Weights of a small masked spectrogram model.
Model: activation relu, widths [48, 80, 144].
Rows from block 10 of a small masked spectrogram model, named by matrix and row number. Rows with one number belong to one channel. Each number is 200 + 40 x the weight over its row's rms, rounded and kept within 0 to 999. All counts start at 0.
After each channel's rows are labels from the 100 clips, of 14976, where the channel reaches its highest value: "strongest on" is what is common among them; "lies over" is the class under the peak. Only what is clearly more common there than usual is listed. The data: babble in 24 made-up languages, each with its own sounds, syllables and stress or tones, from a formant synthesiser.
# convs0: first 3x3 conv (model.blocks.10.convs.0.weight, 144x80x3x3, each kernel summed), inputs 40-79
# convs1: second 3x3 conv (model.blocks.10.convs.1.weight, 144x144x3x3, transposed, each kernel summed), outputs 36-71

convs0.123,179,165,137,248,220,228,115,213,169,196,231,153,241,182,253,242,273,241,278,208,252,185,189,244,227,128,281,261,216,235,259,165,227,185,203,211,194,209,211,197
convs1.123,194,176,159,163,174,206,166,214,215,182,193,214,138,236,214,228,190,199,148,166,132,166,168,211,120,146,295,218,161,200,188,196,203,239,188,202
strongest on: thin (high-pass)
lies over: silence

convs0.27,230,185,237,155,224,272,204,197,155,194,174,206,86,134,182,206,197,179,182,144,223,145,241,185,139,274,172,171,188,162,155,167,151,129,196,176,197,201,218,180
convs1.27,262,265,181,152,249,205,195,163,230,182,215,213,235,253,197,251,170,270,140,155,236,114,222,250,201,191,194,217,201,237,228,168,259,212,227,283
strongest on: /b/; mains hum
lies over: /ɔ̃/

convs0.36,124,218,182,120,186,149,211,212,206,171,251,193,188,182,158,151,254,206,204,137,226,198,224,270,192,267,189,295,150,216,137,209,156,202,157,209,222,144,126,188
convs1.36,201,246,190,231,230,192,199,269,209,199,230,362,171,109,162,195,172,203,249,224,156,119,122,210,199,177,172,194,189,195,234,205,131,166,256,190
strongest on: /k/; /t/
lies over: /k/; /t/

convs0.95,264,283,215,242,147,211,277,205,110,173,153,182,212,190,160,153,168,236,158,158,160,241,228,139,180,191,131,229,157,210,250,225,202,198,199,197,157,173,217,187
convs1.95,247,180,155,208,163,139,191,171,255,227,195,181,185,184,236,228,184,184,217,160,151,212,255,196,173,234,218,187,208,224,202,247,241,166,213,235
strongest on: voice: child-like voice
lies over: /tʃ/

convs0.0,189,228,261,206,178,242,181,219,163,225,242,148,214,201,179,212,182,207,199,102,218,182,235,116,186,228,256,208,211,169,208,235,199,41,142,200,233,172,218,167
convs1.0,192,187,204,179,160,199,197,210,262,181,202,182,205,196,148,178,185,234,184,165,145,349,219,170,132,172,200,234,168,217,225,145,177,203,140,212
strongest on: /z/
lies over: /z/

convs0.23,204,172,204,214,135,173,207,161,200,211,268,171,203,181,257,204,195,160,85,165,187,211,277,174,178,244,257,199,230,160,228,211,197,248,172,240,157,204,201,164
convs1.23,173,158,198,263,158,269,170,214,173,128,184,215,215,179,227,107,175,187,188,222,267,228,234,205,220,161,174,201,148,217,165,189,182,208,178,161
strongest on: mains hum
lies over: silence

convs0.94,184,220,171,200,209,386,152,237,210,244,186,219,225,169,210,237,166,215,189,181,209,207,214,119,164,178,184,158,252,264,208,153,134,167,171,165,248,181,136,153
convs1.94,203,162,151,188,207,225,212,181,166,156,141,213,183,209,167,149,132,194,174,196,204,175,191,207,227,238,173,239,190,264,181,221,189,237,248,206
strongest on: /ŋ/; /ɲ/
lies over: /ŋ/

convs0.89,160,110,174,243,156,177,177,200,238,150,221,214,206,207,152,212,128,149,193,150,216,221,224,184,187,134,190,263,209,334,207,213,195,243,153,137,258,224,189,172
convs1.89,222,161,171,190,196,213,173,221,142,180,209,227,182,258,272,180,233,95,198,153,208,237,200,181,205,229,177,166,183,215,212,214,184,137,158,137
strongest on: /i/; /y/; /v/; /ɔɪ/
lies over: /i/

convs0.58,211,270,240,134,195,150,224,208,173,151,183,192,219,106,196,224,195,211,162,146,315,215,234,182,142,142,209,229,94,197,160,167,185,210,180,190,277,235,185,162
convs1.58,185,163,105,144,161,214,287,183,228,175,162,217,198,190,205,200,203,199,197,184,227,175,183,192,255,244,219,174,183,241,162,160,218,132,178,222
strongest on: /j/; /ʎ/; /ø/
lies over: /j/

convs0.115,194,244,216,214,132,248,171,144,217,174,275,179,213,198,208,181,188,131,207,184,190,154,137,167,223,221,256,193,149,189,221,168,244,216,163,207,216,238,212,115
convs1.115,177,194,250,182,188,181,284,265,260,216,219,168,254,171,177,194,187,297,212,195,187,172,233,198,214,128,251,185,305,194,203,274,178,189,193,170
strongest on: mains hum
lies over: silence

convs0.102,154,181,179,156,153,167,244,229,194,177,222,196,180,161,202,190,208,171,220,163,166,199,163,227,184,190,253,194,267,331,178,203,186,168,172,160,272,178,202,203
convs1.102,139,192,264,246,197,243,228,236,145,222,160,195,245,252,198,152,146,288,198,282,227,193,199,169,224,249,270,214,234,259,244,230,131,198,171,153
strongest on: /y/
lies over: /y/

convs0.64,253,219,211,176,291,188,241,102,193,223,162,237,225,240,220,218,214,210,208,195,163,209,237,154,158,180,173,227,250,143,221,219,141,187,163,212,174,223,79,170
convs1.64,167,178,145,233,103,206,152,134,227,155,286,217,206,212,211,159,172,208,209,192,195,237,227,139,281,194,231,161,194,208,244,146,222,219,211,174
strongest on: voice: high voice; clipping
lies over: /aʊ/

convs0.114,219,215,260,166,208,100,168,220,161,203,212,185,225,218,169,197,330,132,187,206,189,246,205,221,282,206,241,232,124,198,198,162,279,219,194,200,179,149,205,222
convs1.114,154,197,173,187,195,201,217,163,163,175,188,215,195,202,215,231,233,227,147,121,192,195,186,256,245,240,238,216,217,183,206,194,181,204,214,159
strongest on: mains hum
lies over: silence

convs0.37,215,200,192,204,239,212,212,239,201,165,216,191,157,133,195,84,248,233,165,181,187,213,174,209,199,266,183,175,251,221,176,247,216,282,133,157,219,274,191,173
convs1.37,213,180,182,158,223,219,180,194,192,235,207,163,199,197,119,244,219,202,208,180,259,48,169,262,183,134,143,159,194,136,189,214,259,190,239,235
strongest on: /y/; /ç/; /i/; /ɔɪ/
lies over: /y/; /i/

convs0.6,207,175,162,233,118,178,253,261,215,256,262,192,139,183,198,207,275,201,257,211,201,185,225,212,186,144,150,174,249,237,242,221,193,146,220,181,243,257,219,185
convs1.6,233,196,172,161,166,82,204,192,109,175,205,216,170,182,211,300,192,197,193,209,189,156,186,197,173,199,180,180,181,226,195,172,146,217,153,189
strongest on: quiet level; thin (high-pass)
lies over: silence

convs0.63,156,209,177,94,240,199,94,178,217,94,207,96,174,199,249,145,143,187,201,163,250,189,176,289,212,194,166,234,205,216,184,267,238,142,180,191,168,210,197,211
convs1.63,200,209,188,229,174,251,167,242,192,268,204,309,175,172,259,182,230,218,218,209,105,206,207,210,215,147,180,209,111,247,211,160,184,222,271,188
strongest on: /g/
lies over: /g/

convs0.66,233,206,196,237,191,189,275,199,222,205,165,183,226,177,182,215,246,223,193,176,160,209,204,192,193,70,228,227,240,226,209,152,124,202,136,174,195,125,266,174
convs1.66,166,159,197,176,192,257,194,248,261,166,211,247,187,240,237,201,182,279,257,240,191,246,181,192,209,208,227,195,255,206,179,156,279,185,259,251
strongest on: /ts/
lies over: /ts/

convs0.121,96,193,247,273,186,199,195,130,200,181,153,193,192,185,204,207,173,60,262,222,235,223,162,184,212,308,223,215,209,149,216,207,218,208,190,240,195,139,150,187
convs1.121,169,248,187,174,231,290,144,180,150,226,125,229,262,250,152,180,201,172,196,247,176,238,159,173,194,272,194,155,179,147,188,221,116,205,224,248
strongest on: mains hum; rumble; clipping
lies over: silence

convs0.72,218,188,222,268,170,300,188,192,187,159,224,252,230,116,245,241,174,170,190,182,207,182,225,192,145,183,186,199,131,256,198,149,198,164,165,105,204,236,210,196
convs1.72,225,187,221,206,271,162,220,225,158,215,216,205,209,165,184,207,257,203,191,231,200,155,265,288,191,206,211,245,171,112,290,221,117,214,205,233
strongest on: voice: deep voice; /y/; /i/
lies over: /y/

convs0.7,253,130,170,113,280,199,229,127,214,193,187,240,195,253,200,221,178,136,215,175,180,204,172,212,210,142,157,172,258,161,191,165,218,185,191,260,271,98,135,173
convs1.7,200,154,187,158,156,181,156,212,162,238,247,192,174,245,238,208,176,125,189,243,182,209,212,186,245,225,174,203,234,186,150,194,249,224,156,170
strongest on: /æ/; /a/; /z/; clipping
lies over: /æ/

convs0.140,196,215,209,138,217,177,146,189,269,166,172,126,191,185,221,225,240,151,180,177,238,213,204,195,200,163,135,198,223,168,203,328,293,157,155,235,244,187,225,219
convs1.140,209,148,223,235,195,179,188,188,173,255,180,183,202,172,204,216,252,192,238,141,178,206,234,167,116,229,215,158,217,90,270,186,204,246,259,198
strongest on: /x/
lies over: /x/

convs0.113,212,219,218,249,235,153,207,211,223,160,190,215,236,182,155,191,204,166,215,176,163,218,206,212,177,157,232,243,264,257,217,205,166,146,116,221,226,235,129,210
convs1.113,213,188,210,257,172,179,145,185,147,249,204,268,227,305,250,220,184,161,231,165,213,259,179,246,85,200,179,214,142,178,143,235,288,130,184,195
strongest on: voice: child-like voice; prosody: tones; /y/
lies over: /y/

convs0.8,229,227,197,213,275,172,194,208,270,161,165,228,172,169,256,213,175,217,180,107,211,180,208,167,152,207,230,189,206,147,161,184,198,176,187,191,155,175,97,188
convs1.8,148,200,130,185,244,235,216,184,161,191,229,250,224,220,223,110,216,173,234,177,171,266,137,182,242,222,153,227,176,251,160,207,184,170,208,219
strongest on: voice: child-like voice; /dʒ/
lies over: /dʒ/

convs0.32,188,151,185,261,167,167,267,255,269,173,262,192,222,234,272,156,198,247,205,281,221,199,219,187,232,189,184,239,216,250,203,195,197,119,169,173,214,134,188,224
convs1.32,204,138,234,188,152,252,136,241,251,156,153,177,234,302,177,160,194,216,199,186,171,212,190,214,160,205,184,184,185,194,187,199,282,232,147,99
strongest on: thin (high-pass)
lies over: silence

convs0.136,234,152,234,224,197,199,202,175,221,184,206,217,134,193,173,230,182,125,189,221,166,158,198,239,170,197,172,220,241,189,211,254,256,45,173,187,255,182,192,197
convs1.136,206,177,214,283,183,234,199,203,214,257,210,162,181,238,187,195,46,187,233,208,187,173,202,159,101,177,241,234,208,179,165,221,171,199,145,241
strongest on: /x/; /oʊ/; /u/
lies over: /x/

convs0.116,291,254,161,224,219,234,249,248,182,94,210,196,225,141,177,205,170,174,191,240,245,232,234,175,204,155,194,211,191,191,157,225,281,239,150,204,262,266,194,167
convs1.116,238,247,218,219,239,161,198,163,123,241,164,259,211,252,167,224,169,188,188,193,127,126,195,193,237,278,184,267,174,223,238,218,153,238,150,167
strongest on: reverberation; /s/; /θ/; /e/
lies over: /s/; /θ/

convs0.65,247,182,172,211,129,233,273,183,205,201,262,232,107,154,268,181,243,218,238,192,221,133,241,166,228,145,248,164,168,268,201,187,205,194,229,226,246,241,204,187
convs1.65,188,252,197,160,219,82,212,170,161,223,225,171,171,134,197,306,229,196,226,194,210,203,229,200,231,171,200,243,181,188,216,228,221,157,178,183
strongest on: quiet level; thin (high-pass)
lies over: silence

convs0.86,295,215,192,177,232,148,232,216,227,216,200,167,171,198,147,197,173,150,206,170,192,202,240,200,148,227,143,187,226,143,181,160,204,166,154,212,233,178,187,202
convs1.86,226,154,227,306,228,231,162,110,240,143,280,182,221,207,136,186,196,88,246,188,221,307,293,167,161,182,211,136,228,97,234,198,164,201,219,181
strongest on: /x/
lies over: /x/

convs0.132,140,224,169,96,170,189,212,189,237,151,250,231,221,201,129,242,245,198,265,270,180,204,195,196,234,279,247,218,198,179,152,266,167,224,189,165,171,128,202,181
convs1.132,212,216,195,149,190,255,229,215,172,173,117,217,186,171,241,201,161,234,166,185,134,218,198,166,167,198,155,229,218,177,194,182,86,202,188,143
strongest on: /u/; prosody: stress on last syllables; /oʊ/; /f/
lies over: /u/

convs0.3,191,112,224,160,222,273,196,142,174,175,228,198,191,161,163,160,175,177,234,229,189,193,266,207,123,274,136,170,178,104,170,259,136,229,163,199,188,212,169,185
convs1.3,205,228,240,229,218,181,232,174,263,259,271,228,153,216,152,259,183,201,167,158,243,197,258,227,209,272,199,206,215,202,202,229,187,292,185,218
strongest on: mains hum
lies over: silence

convs0.46,231,249,191,163,195,154,128,182,124,187,199,96,230,219,219,174,192,157,196,135,223,211,240,143,210,202,89,212,156,212,126,177,212,183,162,180,188,258,216,181
convs1.46,278,196,227,274,150,151,215,211,203,231,182,148,220,117,268,165,227,210,202,198,193,242,256,250,214,144,216,247,163,175,136,202,263,134,210,195
strongest on: /z/; /ð/; /ɪ/; /e/
lies over: /z/; /ð/

convs0.40,200,252,197,189,211,150,202,185,183,126,146,227,166,251,156,229,172,271,241,153,204,235,232,202,119,217,121,185,226,152,186,180,207,118,186,225,182,284,174,197
convs1.40,232,224,139,116,172,186,167,198,175,255,145,207,151,237,132,171,204,196,201,139,221,200,140,168,52,190,191,213,215,274,164,191,145,195,202,188
strongest on: voice: deep voice; /ɔɪ/
lies over: /ɔɪ/

convs0.105,245,211,185,131,201,129,227,231,176,205,208,153,177,191,162,199,142,195,192,180,243,185,240,174,177,266,137,246,194,171,200,354,275,230,120,170,160,197,191,229
convs1.105,161,186,208,181,191,172,181,179,220,137,221,94,154,213,186,173,217,176,165,165,154,216,234,278,154,214,239,169,256,113,220,189,174,173,192,202
strongest on: /x/
lies over: /x/

convs0.41,287,235,244,138,148,207,219,229,230,125,207,198,237,192,184,237,206,123,186,94,190,185,228,154,207,199,206,212,205,213,248,211,229,178,147,146,192,165,157,208
convs1.41,204,230,246,171,191,189,222,245,145,170,201,126,197,222,125,214,125,203,103,199,206,200,240,154,206,158,110,194,186,203,124,265,213,173,220,250
strongest on: /ɔ̃/; prosody: stress on first syllables; /x/
lies over: /ɔ̃/

convs0.15,222,179,193,217,174,192,213,165,214,217,182,186,212,263,255,206,174,269,182,171,172,159,245,176,148,19,175,242,148,249,219,132,213,231,157,193,189,220,204,160
convs1.15,223,203,193,248,221,226,202,182,167,138,230,210,253,198,228,250,179,147,270,207,212,194,201,199,211,178,228,271,208,151,190,154,221,171,193,171
strongest on: quiet level
lies over: silence

convs0.57,251,196,176,221,162,185,161,151,183,174,197,237,235,253,193,139,241,203,212,242,199,222,140,193,135,175,155,280,276,215,183,248,283,215,114,144,183,174,195,199
convs1.57,194,211,216,107,240,206,207,200,157,217,221,92,127,207,189,235,213,214,124,207,167,83,248,188,189,203,200,165,203,183,245,166,183,192,241,225
strongest on: /θ/; /f/
lies over: /ç/

convs0.142,253,172,214,277,197,166,258,212,281,182,186,175,210,157,142,249,167,189,188,178,219,252,216,145,229,212,215,178,199,178,246,186,176,224,147,204,217,221,135,230
convs1.142,217,193,236,227,155,140,214,245,209,179,214,158,207,175,220,211,238,241,234,160,246,292,283,214,204,205,165,126,224,165,270,180,178,137,223,256
strongest on: /ts/; mains hum
lies over: /ts/

convs0.85,255,218,158,209,178,186,148,170,190,229,224,163,231,181,269,197,163,264,245,245,196,185,166,175,122,157,208,165,230,269,243,136,222,176,76,208,150,186,199,167
convs1.85,187,204,210,218,204,174,239,140,192,136,210,210,121,190,124,231,222,249,204,242,239,216,189,176,205,205,169,183,175,139,287,278,179,187,189,210
strongest on: quiet level; thin (high-pass)
lies over: silence

convs0.93,223,217,223,219,130,180,224,238,187,215,190,160,201,199,293,181,207,268,155,210,174,234,165,189,227,245,218,228,226,148,176,245,153,202,231,195,149,279,171,83
convs1.93,107,138,203,206,195,231,172,195,163,193,213,202,258,137,187,166,187,267,194,204,195,283,170,166,208,148,105,256,205,212,135,284,166,148,181,178
strongest on: /d/
lies over: /d/

convs0.4,180,225,151,211,147,198,205,153,198,155,188,220,163,174,188,242,260,209,165,248,219,225,129,179,177,174,246,246,259,237,178,161,109,231,177,253,234,264,173,162
convs1.4,188,219,244,118,189,222,166,173,244,170,164,195,158,209,150,214,271,128,170,124,180,169,175,199,226,192,220,252,138,222,170,218,118,208,216,185
strongest on: /ɔɪ/; /y/; /ç/
lies over: /ɔɪ/

convs0.9,165,215,212,223,276,170,186,217,194,161,229,216,252,216,207,258,181,185,249,142,212,143,184,158,186,153,169,226,155,285,200,131,176,153,160,173,216,169,199,157
convs1.9,177,150,194,181,239,204,146,183,159,231,154,256,219,186,236,217,210,191,201,228,216,196,195,239,209,185,161,174,173,161,197,234,116,225,252,237
strongest on: voice: child-like voice; /ts/
lies over: /ts/

convs0.126,166,143,230,148,274,211,184,200,165,208,184,151,243,285,231,161,216,190,184,163,194,217,230,299,192,273,114,137,176,171,147,280,248,207,154,155,237,216,200,209
convs1.126,137,227,170,320,148,193,200,289,243,183,228,229,200,184,183,307,193,239,149,183,177,156,160,229,213,200,220,214,282,180,241,249,205,242,239,154
strongest on: /v/
lies over: /v/

convs0.11,135,198,180,302,200,160,221,175,234,155,136,171,185,181,196,183,139,313,187,205,197,273,158,167,194,234,201,192,175,239,197,170,245,265,170,155,217,154,297,121
convs1.11,149,238,184,181,163,205,173,221,265,162,249,123,176,204,188,183,357,171,189,213,231,265,246,150,217,189,200,203,136,195,220,160,170,189,189,157
strongest on: prosody: tones; /ç/; /y/; /ɔɪ/
lies over: /x/

convs0.134,182,214,194,129,254,195,155,203,263,174,136,213,211,157,200,219,197,156,227,227,169,195,154,201,183,167,121,297,257,222,206,292,166,228,193,148,196,259,148,155
convs1.134,228,181,162,209,160,155,202,237,188,165,146,199,174,308,236,193,276,173,167,232,189,209,263,198,164,185,205,160,161,189,195,240,200,261,197,238
strongest on: voice: child-like voice; /ts/; /z/; /s/
lies over: /ts/; /s/

convs0.125,257,145,161,217,257,188,167,161,234,131,139,128,207,213,189,173,151,181,194,202,181,190,192,198,129,146,181,255,285,175,180,193,229,227,206,176,187,209,208,232
convs1.125,135,130,231,115,150,202,208,196,179,209,158,212,243,192,120,171,159,153,218,197,192,222,174,159,259,238,227,175,136,223,214,201,228,216,266,232
strongest on: reverberation; /tʃ/
lies over: /tʃ/

convs0.120,165,117,178,219,139,198,220,229,163,228,195,164,227,224,203,214,168,187,192,133,217,226,209,280,188,169,141,137,172,216,226,239,146,115,154,172,113,130,169,225
convs1.120,128,203,190,175,121,258,253,229,155,246,181,254,211,206,194,214,222,206,200,241,183,222,137,208,187,250,207,237,126,240,191,189,198,237,174,259
strongest on: prosody: stress on last syllables; /ǃ/; muffled (low-pass)
lies over: /ǃ/

convs0.20,182,212,220,218,209,134,203,206,184,206,192,283,280,161,222,272,166,180,228,73,162,214,200,126,147,194,179,231,226,225,136,262,198,232,157,233,216,254,114,208
convs1.20,220,207,211,206,195,236,224,155,231,218,249,175,187,222,166,223,190,207,214,260,168,227,151,214,240,189,149,247,195,175,160,201,184,205,164,165
strongest on: /i/; /j/
lies over: /i/

convs0.138,122,193,206,229,200,245,186,136,160,192,167,188,250,260,155,190,124,137,247,257,177,178,247,181,255,328,209,158,237,170,235,211,193,212,213,245,152,159,129,179
convs1.138,215,250,199,154,174,205,242,161,232,162,212,199,247,293,201,185,174,163,286,191,198,238,130,228,213,239,97,211,184,245,192,129,151,125,266,229
strongest on: mains hum
lies over: silence

convs0.52,189,262,251,204,248,232,244,147,188,146,184,207,154,130,142,211,176,174,268,146,173,209,198,189,158,227,136,287,200,72,231,193,185,229,198,179,190,195,217,239
convs1.52,196,177,201,165,200,204,156,172,219,133,150,169,168,213,195,197,172,200,140,213,170,151,159,225,175,177,195,104,150,226,205,185,196,282,187,216
strongest on: mains hum; clipping
lies over: silence

convs0.2,236,149,144,171,227,254,187,216,201,194,251,211,185,182,222,183,242,164,158,200,199,202,264,201,214,249,209,183,236,210,182,194,219,154,171,250,227,248,167,231
convs1.2,205,184,222,226,204,317,183,170,168,185,151,179,217,206,245,106,186,157,203,276,178,148,157,176,153,164,134,149,189,209,108,143,167,224,248,180
strongest on: /θ/; /f/
lies over: /θ/

convs0.78,188,167,213,241,173,265,145,150,215,173,161,234,181,190,218,140,192,157,214,183,146,197,275,166,126,207,155,227,176,211,228,243,202,163,187,188,229,191,273,172
convs1.78,232,237,205,181,210,231,238,182,189,176,155,146,170,244,202,273,206,222,209,151,178,238,208,251,216,245,258,206,235,232,169,192,141,128,206,267
strongest on: prosody: tones; /w/; /aɪ/
lies over: /w/

convs0.75,187,218,214,182,208,182,176,153,233,189,219,129,256,187,301,199,169,172,213,141,183,222,142,283,206,243,125,199,193,145,186,187,256,236,171,193,209,218,128,210
convs1.75,233,163,207,223,273,152,206,258,158,214,207,193,186,166,266,211,186,199,168,186,197,108,193,173,243,130,154,164,244,86,253,284,217,142,201,196
strongest on: /x/; /ɣ/
lies over: /x/; /ɣ/

convs0.44,192,252,160,243,226,189,235,165,193,210,117,248,183,144,214,185,194,153,182,214,228,234,198,171,109,317,211,267,175,134,182,225,252,183,176,171,220,149,193,220
convs1.44,275,181,224,202,172,193,201,143,117,175,189,171,229,178,173,225,169,303,179,210,187,248,150,176,190,190,189,205,264,210,197,226,249,259,184,204
strongest on: /ɔɪ/; /ç/; reverberation; /y/
lies over: /ɔɪ/

convs0.16,197,189,233,164,250,176,204,246,164,189,181,189,178,118,232,166,228,193,214,191,101,246,270,213,203,246,162,205,213,195,196,200,217,144,149,232,152,174,234,193
convs1.16,185,225,137,164,187,201,265,195,186,185,136,185,160,227,193,146,139,282,215,142,165,231,170,180,127,178,205,173,188,195,213,135,199,213,203,228
strongest on: voice: high voice; /aʊ/
lies over: /aʊ/

convs0.34,135,226,189,222,250,157,197,198,154,167,201,165,171,174,185,179,243,198,241,117,176,184,213,174,189,210,213,197,217,207,193,131,148,200,177,204,194,177,118,179
convs1.34,245,223,187,177,234,169,168,93,249,246,273,220,193,160,148,216,201,233,188,152,207,181,122,202,204,161,193,139,222,179,179,177,200,157,245,158
strongest on: /p/; /e/; /ð/
lies over: /p/

convs0.73,169,265,175,131,187,177,152,149,231,212,148,134,213,196,183,148,138,198,183,91,207,237,205,193,257,234,210,305,219,222,182,234,146,191,173,198,150,240,85,233
convs1.73,252,178,214,291,192,194,195,234,195,208,199,179,204,206,140,173,188,208,182,259,166,191,132,179,244,149,168,201,234,240,195,245,222,237,236,173
strongest on: /k/; /h/
lies over: /k/

convs0.104,203,257,194,142,230,213,210,192,270,204,216,128,208,183,193,170,191,190,170,136,212,212,213,117,170,255,226,223,203,142,234,188,195,171,163,205,206,162,164,175
convs1.104,212,165,224,152,206,185,180,287,208,187,115,242,242,225,149,184,234,185,187,183,170,149,269,246,181,249,210,175,206,211,188,299,226,155,189,213
strongest on: /ts/; /z/; /æ/
lies over: /ts/; /z/

convs0.70,188,202,223,230,207,224,218,195,232,165,218,208,207,145,159,200,156,132,201,192,161,177,147,250,142,179,98,268,197,227,164,216,240,163,164,130,257,162,167,163
convs1.70,152,257,201,177,218,246,195,246,158,183,134,212,162,317,189,184,199,222,167,145,155,228,265,185,128,211,119,131,221,237,261,144,105,223,208,170
strongest on: voice: child-like voice; /u/
lies over: /u/